python train.py --win_length=512 --method="simmim" --loss="l1" --norm_position="pre" --parallel_block=false --dropout=0.1 --inner_norm=true --drop_path=0.05 --depths=[6, 6] --widths=[64, 128] --residual_init="scaled_by_depth" --lr=0.0011 --beta3=0.9995 --alpha=2
Rows from block 5 of a small masked spectrogram model, named by matrix and row number. Rows with one number belong to one channel. Each number is 200 + 40 x the weight over its row's rms, rounded and kept within 0 to 999. All counts start at 0.
After each channel's rows are labels from the 100 clips, of 14976, where the channel reaches its highest value: "top examples" is what is common among them. Only what is clearly more common there than usual is listed. The data: two synthetic voices taking turns or overlapping, over music, noise or silence.
# convs0: expand pointwise conv (model.blocks.5.convs.0.weight, 256x64x1x1), inputs 0-63
# convs1: depthwise 3x3 conv (model.blocks.5.convs.1.weight, 256x1x3x3), a 3x3 kernel
# convs2: project pointwise conv (model.blocks.5.convs.2.weight, 64x256x1x1, transposed), outputs 0-63

convs0.81,243,169,190,144,186,205,138,286,192,104,157,250,153,166,236,238,237,134,159,187,201,195,201,265,157,227,213,175,159,176,160,224,198,190,156,262,220,163,283,238,232,206,253,235,182,208,166,144,191,139,207,194,229,196,200,179,140,219,199,163,117,241,170,200
convs1.81,158,215,231,152,138,252,203,249,193
convs2.81,207,194,210,256,206,189,173,244,194,224,147,197,121,224,264,227,203,205,225,147,220,261,164,181,167,308,222,116,206,145,198,255,213,150,163,249,235,215,232,241,256,162,185,254,165,142,175,93,193,179,184,230,207,217,210,153,224,244,223,205,239,199,234,183
top examples: background: none; clipping

convs0.77,183,252,223,132,207,137,238,211,239,168,216,192,192,190,233,220,362,151,179,190,188,197,202,164,170,258,170,189,160,169,154,306,199,211,180,255,236,185,181,210,177,188,231,220,230,271,168,205,146,176,198,176,166,262,231,246,161,176,222,238,166,201,204,212
convs1.77,207,149,240,197,236,175,287,176,194
convs2.77,217,280,216,189,224,184,182,246,216,171,160,206,203,195,218,186,184,221,221,210,160,193,166,218,253,111,181,314,194,298,192,275,210,190,209,228,209,268,154,214,227,161,318,199,177,232,207,268,246,183,189,206,165,168,224,169,205,165,146,181,215,203,144,193
top examples: clipping

convs0.39,224,232,234,147,204,144,172,210,234,255,201,296,51,216,168,221,225,174,132,242,139,239,187,232,193,212,177,145,164,210,106,150,173,193,207,204,193,239,244,203,212,185,238,232,246,253,196,184,209,214,191,139,221,215,192,180,165,259,206,185,235,200,190,230
convs1.39,227,211,179,260,143,190,163,267,183
convs2.39,201,161,225,177,214,214,203,225,186,124,234,251,232,249,209,205,183,232,182,193,172,227,174,215,188,312,199,23,204,120,191,204,205,224,173,235,207,232,254,192,213,142,244,190,166,195,191,121,184,202,202,226,233,187,185,197,171,263,208,211,181,144,214,203
top examples: music

convs0.30,217,68,184,239,152,187,172,174,185,187,251,199,173,243,204,244,217,168,216,221,196,206,194,179,211,194,223,222,162,201,225,206,232,238,248,190,198,146,212,140,174,193,157,170,144,221,242,245,214,201,116,205,195,267,246,114,272,153,297,175,206,262,223,197
convs1.30,240,139,207,253,195,173,248,144,189
convs2.30,200,180,197,202,225,199,214,240,204,215,204,158,229,126,162,175,183,196,158,180,197,250,186,200,203,155,193,0,215,266,206,205,204,231,195,207,228,205,236,196,226,221,179,215,186,157,208,285,196,203,204,228,216,193,197,238,181,130,176,223,220,192,167,190
top examples: clipping

convs0.248,229,180,213,156,184,218,246,203,276,170,188,150,250,128,200,173,152,162,113,148,188,221,183,235,219,231,178,199,144,172,222,215,200,269,105,177,209,226,215,206,156,137,244,220,169,267,168,201,157,168,210,230,157,175,195,226,184,228,221,160,238,165,307,156
convs1.248,201,170,253,190,207,152,182,281,164
convs2.248,181,208,212,250,218,182,132,215,160,235,166,213,181,248,297,252,205,223,209,148,219,144,176,171,276,257,218,161,281,158,188,248,216,189,198,178,180,173,233,178,211,182,308,212,199,223,231,176,112,215,187,278,206,206,162,157,159,252,216,175,166,242,185,168
top examples: first voice: child-like voice; clipping

convs0.202,181,262,215,126,214,126,179,218,159,193,250,184,180,154,169,227,218,193,134,198,197,169,138,164,233,217,192,195,219,221,87,243,202,266,145,201,253,227,219,191,219,165,191,218,220,220,214,192,224,162,225,220,172,234,256,278,123,234,263,248,135,228,168,239
convs1.202,181,165,249,189,279,260,202,200,183
convs2.202,251,217,188,203,181,191,203,250,250,204,168,212,172,281,305,228,196,216,231,177,211,205,200,182,119,219,202,249,144,125,217,237,247,152,184,180,164,112,158,188,238,165,309,168,164,221,212,248,183,205,211,222,224,177,112,186,218,154,214,150,214,189,195,199
top examples: clipping

convs0.40,256,235,158,173,169,193,175,218,156,215,199,252,133,194,213,190,251,142,243,194,162,155,176,222,208,284,232,181,197,180,197,232,214,185,187,191,239,217,228,175,160,166,238,236,203,219,171,58,228,116,186,194,162,216,240,226,102,244,236,205,246,199,218,261
convs1.40,223,194,188,229,173,121,232,267,182
convs2.40,201,210,200,201,212,194,208,248,194,195,208,212,201,176,208,197,193,197,206,201,181,233,208,205,206,201,183,0,193,190,198,198,203,186,223,204,204,200,241,201,211,194,198,200,198,199,210,195,224,173,196,213,192,203,212,197,195,189,192,195,225,204,209,204
top examples: clipping

convs0.255,199,198,173,227,171,150,127,232,185,99,204,178,125,181,196,254,234,118,210,153,215,177,236,223,169,177,201,194,112,261,217,212,200,161,158,144,225,207,197,222,174,238,141,201,204,199,191,216,228,148,146,188,248,245,253,219,244,131,254,196,158,238,242,143
convs1.255,211,263,223,216,245,209,212,283,217
convs2.255,220,201,201,206,194,209,197,127,224,207,190,191,183,255,192,241,219,206,228,187,204,147,203,194,207,217,210,465,197,209,203,235,218,208,199,212,186,184,132,211,168,191,189,176,199,214,204,164,201,204,158,177,211,191,191,227,211,214,223,190,205,216,197,166
top examples: background: everyday noise; electric buzz; clipping

convs0.198,235,164,130,180,221,234,235,143,136,184,121,219,189,221,248,169,147,248,254,237,163,180,166,253,194,164,279,264,182,206,139,165,196,187,182,271,210,232,221,210,270,175,212,239,242,138,251,186,196,232,131,203,186,159,202,165,242,276,201,234,178,223,190,198
convs1.198,183,187,183,164,215,249,196,102,207
convs2.198,216,216,175,247,145,224,177,201,204,200,210,181,227,129,217,247,208,197,211,161,207,232,181,226,297,159,112,61,189,194,195,215,216,176,191,191,182,157,163,210,236,229,41,202,203,245,231,215,163,208,204,188,226,211,205,143,202,206,231,208,203,204,242,193
top examples: thin (high-pass)

convs0.42,156,160,264,205,243,126,197,197,178,232,165,206,194,205,87,197,166,250,152,104,214,268,147,222,182,195,133,177,204,253,174,184,199,189,179,204,199,189,175,300,204,178,170,234,231,207,255,253,276,140,232,191,186,194,222,192,174,207,200,164,203,157,213,143
convs1.42,263,254,163,213,190,181,169,232,140
convs2.42,198,225,211,188,189,195,214,142,205,212,207,184,171,175,138,200,192,218,225,209,212,245,199,203,219,179,163,0,187,219,184,239,212,182,210,198,175,212,171,199,235,213,202,219,198,191,217,128,241,202,223,195,176,243,182,180,194,259,157,156,211,215,230,227
top examples: high voice; background: none; first voice: high voice

convs0.133,216,193,162,233,160,217,211,245,210,235,226,210,128,149,220,201,175,100,166,194,191,179,136,202,192,257,249,196,211,162,211,131,203,164,129,221,164,178,251,230,193,189,179,236,276,211,188,147,174,166,195,183,266,170,216,240,139,206,236,88,223,221,147,252
convs1.133,196,206,196,161,147,156,230,276,237
convs2.133,220,208,203,193,194,189,215,296,194,204,254,207,210,123,252,172,201,163,123,188,196,329,217,213,217,149,148,26,203,154,214,203,201,165,213,197,222,215,212,183,233,193,229,221,210,189,242,175,259,180,176,211,201,197,177,190,193,207,159,194,177,180,173,175
top examples: deep voice; first voice: deep voice; muffled (low-pass)

convs0.31,191,259,247,127,216,211,219,185,220,199,235,166,207,166,170,257,166,193,201,201,193,246,285,147,178,197,177,177,200,196,210,207,298,226,252,136,226,201,278,152,211,148,137,175,155,164,191,194,274,205,245,204,205,266,157,191,125,180,189,292,193,220,192,169
convs1.31,194,166,212,227,307,188,197,217,219
convs2.31,183,209,178,202,215,220,249,103,187,203,163,224,171,246,127,189,159,243,270,211,159,149,188,206,197,247,230,366,185,190,183,190,204,258,159,218,162,207,141,240,176,214,238,200,219,200,111,256,167,214,203,187,224,212,245,242,225,187,193,166,193,217,208,215
top examples: high voice; background: none; first voice: high voice

convs0.220,256,198,226,205,142,217,214,229,248,167,202,185,149,143,226,223,205,233,193,188,198,263,211,201,133,176,202,211,167,178,267,229,182,234,227,174,182,120,161,212,267,249,205,244,232,319,202,145,164,241,182,147,242,207,229,129,156,210,197,179,242,225,202,293
convs1.220,171,210,198,110,203,187,142,159,201
convs2.220,187,202,178,169,243,185,197,139,219,207,156,181,180,258,145,232,229,186,229,210,199,210,216,192,187,251,215,452,233,175,194,205,199,206,186,241,208,233,184,183,178,165,200,226,195,198,164,171,225,159,194,219,214,209,191,224,200,190,224,211,205,208,201,168
top examples: background: none

convs0.203,245,109,159,180,201,190,193,132,200,239,193,190,152,175,239,129,191,202,194,190,219,145,139,203,242,160,260,182,250,211,268,139,207,211,187,204,153,147,185,192,167,163,131,227,245,158,215,86,178,222,198,185,227,125,189,249,202,256,213,172,170,165,218,234
convs1.203,209,297,208,186,142,184,205,232,195
convs2.203,219,160,233,225,158,225,233,163,175,222,207,185,249,252,135,207,149,204,242,188,190,163,202,165,243,219,135,43,219,249,155,214,228,242,234,144,192,151,163,216,194,201,228,183,220,230,233,163,191,262,256,204,168,158,181,169,184,221,206,146,234,180,283,173
top examples: thin (high-pass)

convs0.166,184,147,138,116,169,201,241,181,220,186,275,130,236,222,211,183,217,208,151,219,238,143,165,238,115,215,192,188,195,188,210,124,152,188,170,217,229,199,181,208,172,210,221,254,257,257,266,220,202,200,228,164,187,134,228,228,165,182,215,212,197,99,164,277
convs1.166,251,272,191,230,262,182,213,197,237
convs2.166,225,191,249,223,205,202,176,138,175,227,171,214,239,193,184,278,158,179,280,189,158,211,230,145,264,192,223,91,203,245,182,171,217,155,212,210,213,212,197,226,224,225,225,126,154,195,208,133,244,222,197,172,154,180,178,123,235,156,203,179,178,283,275,140
top examples: background: none

convs0.210,208,159,173,220,189,147,122,211,197,230,261,187,211,164,221,174,198,263,229,140,227,176,177,205,137,232,205,268,187,224,180,92,160,200,260,228,132,244,229,223,209,252,141,152,204,265,230,166,230,214,212,203,212,214,160,196,161,210,247,232,295,217,246,160
convs1.210,215,308,211,213,175,206,200,162,206
convs2.210,224,168,206,227,213,238,169,191,164,337,231,184,181,121,140,210,212,161,175,219,231,97,199,179,204,198,176,135,218,215,248,245,132,212,201,267,234,171,233,212,181,179,177,196,136,226,170,198,177,253,176,202,196,148,282,186,216,248,127,208,206,219,201,202
top examples: background: none; first voice: high voice

convs0.170,226,169,238,181,193,305,222,198,160,230,219,141,189,262,246,222,186,187,237,199,220,195,194,224,196,216,252,214,179,110,178,192,206,191,234,299,175,180,168,177,236,175,199,212,271,239,240,200,202,222,188,210,295,226,252,222,286,235,196,224,143,234,205,111
convs1.170,188,215,193,211,313,222,202,222,195
convs2.170,216,221,230,220,243,201,144,153,262,201,260,101,182,232,218,210,164,193,193,204,220,202,227,238,192,195,195,292,229,160,214,221,240,153,201,250,184,154,130,191,202,221,146,139,203,183,250,173,274,160,257,196,235,152,170,221,263,228,219,119,181,237,171,133
top examples: thin (high-pass)

convs0.33,176,195,240,228,216,148,149,204,268,125,163,147,137,228,259,210,205,207,148,257,205,226,230,199,213,294,106,242,222,174,155,194,206,150,130,184,197,227,231,203,188,202,162,225,170,216,183,195,248,203,274,148,195,205,155,265,225,227,205,221,272,139,208,198
convs1.33,192,199,209,203,222,191,148,109,149
convs2.33,236,146,185,224,229,207,238,41,162,180,196,233,183,198,161,181,177,245,200,194,145,180,138,187,184,187,191,256,173,254,252,143,196,187,207,227,146,228,197,246,237,254,163,136,216,244,186,228,209,231,239,190,208,284,190,179,246,199,182,133,179,256,225,192
top examples: music

convs0.47,172,237,234,220,173,243,170,234,161,213,230,240,135,135,206,221,269,136,195,177,262,184,162,300,134,256,154,236,165,173,216,230,254,216,171,218,174,279,236,144,250,168,297,219,157,205,209,237,176,182,225,222,172,211,231,182,165,224,199,169,212,196,248,216
convs1.47,182,135,193,254,207,123,220,180,210
convs2.47,199,202,217,196,191,189,225,279,199,193,189,208,267,170,208,206,211,212,144,212,188,281,173,261,201,98,162,0,195,241,194,202,186,196,179,202,211,170,220,182,237,224,210,182,206,190,200,241,219,202,190,178,241,196,209,212,199,183,150,212,177,192,225,175
top examples: deep voice; first voice: deep voice

convs0.101,242,230,217,143,174,229,286,159,190,203,228,183,241,241,209,232,239,186,126,215,204,282,277,198,190,221,229,220,247,190,341,185,248,223,239,156,195,221,140,187,155,228,167,226,181,214,178,214,129,222,137,195,198,194,187,189,207,145,247,179,192,239,224,240
convs1.101,216,286,197,204,214,197,235,272,191
convs2.101,205,210,209,209,178,211,237,218,206,222,241,179,187,190,194,201,214,206,165,225,180,260,226,197,215,132,193,0,205,192,199,206,183,189,220,196,190,203,254,225,225,223,140,176,175,184,201,189,199,222,178,196,191,195,211,175,181,191,210,172,231,223,200,198
top examples: background: everyday noise; engine

convs0.5,113,186,255,197,120,149,192,267,109,155,264,199,190,192,143,174,191,193,186,225,228,175,170,117,144,200,164,217,156,153,194,178,215,236,208,167,218,178,215,222,170,268,197,111,240,192,253,191,226,197,165,178,157,192,226,175,152,180,201,246,157,194,238,136
convs1.5,223,163,228,216,230,176,190,188,299
convs2.5,201,207,143,232,270,192,149,154,194,244,111,194,178,246,186,205,220,207,200,154,182,63,181,214,270,253,220,199,200,158,178,207,204,175,172,263,180,214,296,207,235,212,267,198,187,219,135,213,134,187,194,209,225,246,225,145,174,228,145,186,170,190,184,212
top examples: music

convs0.119,150,242,215,137,218,213,188,167,173,176,193,222,256,207,195,244,155,244,153,245,151,271,152,127,104,217,202,191,180,215,209,176,246,204,198,185,123,208,239,214,166,112,149,159,130,242,220,202,197,193,195,208,125,238,175,264,204,175,238,247,176,212,242,247
convs1.119,192,145,199,188,112,155,233,205,183
convs2.119,177,225,168,212,199,175,237,160,187,205,185,189,216,234,174,235,247,198,191,190,230,147,227,202,159,214,229,451,210,197,224,202,185,226,215,201,221,184,141,189,184,188,153,148,185,191,162,200,186,225,179,199,217,176,244,241,218,190,216,215,182,202,201,208
top examples: high voice; first voice: high voice

convs0.83,118,273,222,207,185,275,150,226,233,221,207,214,226,177,155,221,219,223,210,185,247,232,251,199,114,247,232,197,211,149,78,197,161,250,198,191,173,219,263,164,256,185,251,182,149,143,170,203,169,174,160,219,179,131,252,194,164,157,208,196,196,178,233,177
convs1.83,214,228,217,161,108,175,204,250,207
convs2.83,220,152,289,190,212,202,227,138,212,157,202,153,196,222,155,167,157,220,241,246,233,132,166,181,227,186,168,115,238,263,220,285,225,238,188,215,205,174,104,197,159,182,230,243,224,256,232,202,158,209,217,173,206,216,148,144,210,213,164,166,219,175,278,146
top examples: first voice: child-like voice

convs0.243,243,150,184,305,163,213,151,220,134,228,181,153,193,235,258,162,185,209,265,206,127,169,192,194,219,234,194,245,241,214,159,178,169,220,229,234,196,209,165,249,213,262,171,218,257,233,207,179,157,198,134,200,229,131,291,258,199,119,189,218,166,169,190,204
convs1.243,211,307,228,202,215,212,177,217,171
convs2.243,168,161,185,222,212,194,199,263,181,131,218,174,178,188,172,116,156,153,175,200,172,227,239,203,200,210,179,383,237,167,233,259,163,254,181,251,240,202,195,205,192,224,273,273,163,186,205,184,217,237,227,195,202,188,190,195,205,175,146,244,197,164,211,198
top examples: background: everyday noise; typing

convs0.145,200,254,189,226,216,253,184,210,114,123,186,192,244,192,193,181,212,235,224,126,185,182,251,132,193,297,227,188,209,188,238,215,184,221,218,122,137,187,170,168,199,200,159,155,148,142,214,145,186,173,221,186,178,173,214,196,253,84,170,182,144,247,193,203
convs1.145,235,277,222,192,147,218,183,146,181
convs2.145,203,172,210,168,159,183,214,231,205,158,204,211,164,221,180,191,218,193,199,249,228,217,231,155,193,245,199,381,194,237,211,266,227,218,229,183,195,212,59,155,167,168,280,218,220,225,207,155,197,204,168,216,183,174,178,244,191,208,182,248,175,226,219,184
top examples: music

convs0.237,199,259,248,225,198,253,162,267,155,130,149,243,127,199,155,136,172,180,187,224,131,213,239,209,239,261,233,176,183,126,148,134,264,196,120,155,182,186,217,222,178,171,189,200,194,247,205,214,237,238,191,150,166,165,233,205,189,272,197,247,164,217,195,173
convs1.237,198,176,209,243,161,300,194,204,185
convs2.237,204,184,196,203,250,258,203,222,261,199,181,203,142,165,189,176,221,152,179,212,117,309,199,250,152,160,210,162,146,181,132,126,218,178,165,232,222,197,268,204,233,318,161,237,263,190,209,190,166,220,193,164,173,181,192,229,226,139,194,209,207,172,157,188
top examples: music

convs0.171,100,240,171,216,140,160,228,175,170,226,227,251,183,154,279,182,247,204,160,176,211,275,185,237,248,184,187,226,224,170,150,277,123,188,230,257,182,185,248,227,207,155,249,247,216,196,234,231,258,121,181,193,230,221,191,196,144,167,160,194,193,223,161,245
convs1.171,176,200,191,84,206,208,195,191,199
convs2.171,222,215,203,217,198,173,162,146,223,209,163,179,187,242,158,158,216,205,192,212,212,202,218,182,198,214,219,453,210,214,232,219,216,230,208,219,189,161,162,196,154,195,234,210,181,204,178,211,249,213,200,166,168,215,216,201,199,146,207,244,167,196,187,218
top examples: child-like voice; first voice: child-like voice

convs0.201,204,167,196,220,147,164,221,252,193,110,191,192,148,142,238,176,261,218,88,171,189,190,206,223,233,176,173,231,204,200,231,206,164,152,183,197,216,180,222,266,187,225,195,229,230,201,202,211,145,124,169,110,181,149,227,240,117,226,163,149,189,176,122,230
convs1.201,208,160,193,184,301,221,186,224,169
convs2.201,191,232,191,221,232,222,186,170,192,186,204,196,139,265,127,241,278,171,259,239,169,299,194,198,170,207,205,344,228,163,208,215,227,219,212,191,190,184,146,166,222,206,209,163,157,262,213,124,245,186,228,217,185,211,191,159,218,143,261,213,189,217,253,182
top examples: background: none

convs0.22,161,248,152,295,177,278,223,173,150,238,271,163,179,90,187,153,223,115,229,151,205,219,164,196,192,252,195,186,133,147,229,153,181,186,194,162,197,239,202,106,222,176,166,185,221,185,183,183,205,193,222,196,220,233,168,198,131,185,213,241,159,197,194,192
convs1.22,223,226,195,159,102,183,213,162,208
convs2.22,178,191,203,253,109,260,173,228,237,161,199,214,194,189,163,178,208,168,229,198,198,158,207,211,189,260,192,38,200,279,180,153,235,230,210,117,178,182,209,161,205,227,240,215,214,211,187,280,186,184,257,182,184,192,184,163,182,187,174,284,161,215,194,233
top examples: deep voice; first voice: deep voice

convs0.219,247,195,131,274,228,267,137,170,229,198,217,213,236,197,189,200,123,298,202,319,236,189,231,244,218,197,234,202,191,126,193,172,182,171,163,229,150,223,190,185,222,209,190,135,236,157,238,152,160,267,182,199,243,224,205,201,235,196,253,180,161,166,203,179
convs1.219,208,173,179,195,307,234,203,178,198
convs2.219,268,217,216,157,208,134,211,269,130,175,293,190,164,164,231,235,159,215,167,124,163,234,161,200,145,230,197,154,209,164,181,178,242,152,231,214,183,212,238,228,255,143,264,201,179,152,234,251,253,149,182,260,139,203,192,158,174,157,186,186,222,200,252,196
top examples: thin (high-pass); first voice: low voice

convs0.132,129,120,247,223,242,169,272,215,251,151,244,227,123,176,144,144,162,168,213,243,162,240,210,204,224,194,193,199,219,200,184,197,159,263,149,212,125,233,265,193,186,98,216,162,187,184,169,207,186,149,169,191,163,177,204,229,143,206,145,224,219,246,237,220
convs1.132,198,208,196,180,204,262,267,269,173
convs2.132,175,246,252,153,257,162,248,132,202,170,126,167,181,236,297,179,211,218,197,196,190,90,174,208,161,112,186,254,164,236,221,261,206,170,260,192,224,256,130,225,141,211,239,221,210,209,223,175,257,216,204,186,235,187,221,225,197,248,187,216,210,172,164,192
top examples: clipping

convs0.144,89,163,245,222,205,181,224,132,185,216,199,162,243,224,185,162,160,187,242,184,221,150,159,166,303,195,205,162,202,157,214,201,216,129,227,242,146,254,178,167,204,201,163,195,181,221,291,153,267,185,256,218,207,181,242,217,278,211,175,240,187,163,249,205
convs1.144,195,145,137,217,262,217,151,178,196
convs2.144,230,207,203,195,233,217,190,252,195,173,206,261,165,184,263,183,198,158,156,188,201,217,196,233,187,196,163,23,213,196,223,162,254,107,256,198,186,224,227,187,307,162,166,213,199,199,246,199,269,184,228,246,167,197,161,226,213,185,212,183,164,198,182,185
top examples: thin (high-pass); background: everyday noise

convs0.197,224,251,140,141,291,196,135,234,101,203,112,186,164,218,200,179,197,200,174,175,167,154,196,245,189,218,320,216,234,202,261,157,218,209,249,178,218,241,201,170,201,193,171,229,207,237,221,144,256,176,199,198,177,186,141,178,201,217,200,182,220,244,167,270
convs1.197,238,251,197,148,162,208,175,126,213
convs2.197,197,170,197,226,192,233,179,176,273,198,223,189,202,249,103,197,157,216,202,233,275,180,170,167,213,93,206,265,142,221,224,235,227,231,206,128,140,197,101,213,157,215,171,170,179,254,273,257,193,239,222,193,220,181,202,211,179,214,210,185,193,227,251,133
top examples: thin (high-pass)

convs0.46,178,187,284,185,207,142,251,223,260,153,187,213,217,174,162,208,183,126,165,215,190,199,190,201,216,190,154,200,166,295,227,250,189,257,130,219,274,272,182,234,155,186,296,186,237,205,159,247,261,234,228,174,196,161,153,211,197,204,213,259,263,215,191,190
convs1.46,205,220,246,193,176,301,197,199,233
convs2.46,199,204,210,195,208,202,215,213,177,214,207,196,213,178,192,189,191,187,202,190,191,256,212,190,203,254,213,0,189,192,193,208,183,177,207,201,191,202,237,194,197,190,192,220,194,184,206,154,223,199,207,209,207,208,206,199,184,212,187,198,212,207,219,215
top examples: clipping

convs0.113,136,254,192,129,175,188,125,237,203,179,222,237,233,163,176,258,205,259,173,206,224,222,234,205,181,158,175,243,216,194,216,195,218,217,222,190,223,280,226,161,268,163,166,234,218,190,245,164,272,192,171,216,238,81,142,135,247,194,185,239,183,245,192,138
convs1.113,188,95,215,188,157,196,172,192,192
convs2.113,234,209,217,215,147,200,184,214,206,151,206,231,168,179,87,174,195,237,231,263,215,169,225,162,234,117,137,266,204,284,200,153,190,194,210,142,179,168,101,181,190,235,276,155,193,226,210,290,199,232,203,184,228,180,174,200,179,204,149,205,215,157,238,173
top examples: music

convs0.38,258,206,152,219,234,265,190,224,144,211,105,202,216,208,177,191,258,134,250,224,232,185,269,196,160,227,247,146,225,206,222,224,183,158,194,161,245,188,252,173,168,209,201,286,170,261,180,255,221,169,249,141,227,241,124,176,157,209,265,225,208,152,206,201
convs1.38,227,186,199,159,138,167,195,281,210
convs2.38,160,180,178,137,186,179,141,238,131,177,139,230,227,253,232,236,188,175,224,266,245,255,218,247,246,216,219,276,178,161,205,210,253,234,223,208,281,231,208,118,134,136,149,204,189,214,207,235,200,146,193,231,144,239,159,176,187,149,161,185,155,176,231,223
top examples: child-like voice; first voice: child-like voice

convs0.57,175,132,264,246,273,243,275,270,178,193,224,140,207,246,165,186,230,192,245,154,229,146,169,179,145,196,122,240,209,154,101,236,232,218,148,172,219,217,213,211,229,199,214,182,260,234,253,213,206,209,215,216,225,261,205,186,161,247,219,185,258,253,195,210
convs1.57,177,238,187,144,289,170,182,197,208
convs2.57,217,197,214,217,205,215,207,199,218,180,199,220,220,246,218,202,224,194,199,168,168,140,216,198,201,190,221,0,196,236,170,197,183,202,250,207,184,180,192,211,182,150,201,202,201,213,197,69,201,237,197,215,173,207,218,162,226,203,188,222,177,246,247,205
top examples: clipping

convs0.252,214,226,134,116,214,261,205,279,194,144,248,270,129,183,197,183,223,144,230,134,190,243,224,222,153,252,189,182,270,236,224,116,213,165,201,203,248,175,212,222,170,205,208,195,153,199,251,123,232,160,216,220,163,234,158,215,195,260,221,195,160,241,223,213
convs1.252,207,214,200,242,214,247,173,112,163
convs2.252,220,228,111,221,285,165,132,193,216,197,171,245,197,229,192,173,226,209,181,178,238,211,246,162,168,173,250,368,172,145,260,202,174,214,153,239,220,186,201,240,172,172,184,218,182,206,225,242,144,181,179,159,224,140,208,229,237,182,231,203,244,220,205,228
top examples: high voice; first voice: high voice; background: none; thin (high-pass)

convs0.167,200,211,106,243,165,183,136,228,220,200,160,205,182,75,191,204,228,181,262,204,209,195,296,219,237,243,210,257,181,136,174,183,177,252,168,162,217,199,189,268,183,186,237,184,235,200,193,160,186,160,193,232,193,141,194,154,220,166,140,243,179,237,206,283
convs1.167,220,298,214,172,232,194,207,248,198
convs2.167,238,208,198,195,158,190,139,204,226,191,181,216,170,162,171,211,199,192,288,168,183,200,188,188,208,156,138,205,172,127,198,106,134,232,214,179,131,218,285,284,160,192,285,233,219,188,245,248,253,217,208,272,231,227,218,192,272,214,220,178,189,145,184,187
top examples: background: everyday noise; typing

convs0.49,194,261,253,180,220,207,180,216,241,198,182,204,148,97,155,217,226,168,200,179,181,183,152,209,198,193,172,242,156,198,158,228,181,94,134,218,223,218,210,286,251,193,276,204,235,201,204,188,211,157,249,185,185,195,272,211,103,230,234,181,260,254,188,237
convs1.49,224,211,200,285,131,173,222,203,181
convs2.49,142,251,206,162,203,161,215,174,287,203,210,192,210,184,116,231,225,262,220,238,212,146,111,154,179,204,188,188,241,168,140,108,143,191,151,164,203,188,258,231,268,266,180,175,203,204,237,266,225,180,172,180,222,189,236,242,198,235,169,140,185,198,226,239
top examples: deep voice; first voice: deep voice; clipping

convs0.225,263,200,217,240,211,131,171,221,245,222,222,247,160,222,260,168,142,226,195,159,177,170,200,186,182,232,209,240,175,149,143,180,227,190,222,266,184,210,159,237,129,180,217,176,200,169,60,146,186,197,130,175,274,131,204,167,165,206,202,156,187,214,166,223
convs1.225,191,166,191,222,228,217,203,307,197
convs2.225,196,174,229,214,159,189,205,277,192,209,199,216,197,171,159,145,165,207,208,182,238,243,199,171,204,164,138,0,193,185,179,179,204,189,220,233,202,181,176,199,226,199,221,234,214,182,223,207,231,210,224,202,196,195,208,236,190,202,187,174,251,179,213,192
top examples: background: everyday noise; engine

convs0.223,191,209,191,206,165,103,223,183,201,172,136,205,157,151,244,240,178,177,255,220,225,207,198,199,199,156,289,212,200,154,174,159,179,201,168,171,101,221,231,183,189,206,159,169,139,147,167,224,277,191,158,204,116,153,216,199,244,221,301,191,178,246,194,176
convs1.223,240,230,185,252,190,159,253,135,186
convs2.223,215,212,192,172,191,216,206,158,207,178,177,212,179,290,146,229,211,215,204,194,229,163,210,196,172,140,190,444,184,257,203,213,227,229,198,153,195,209,168,215,153,211,196,178,187,217,172,213,218,191,200,201,214,194,207,179,200,208,249,222,195,203,239,196
top examples: music; mains hum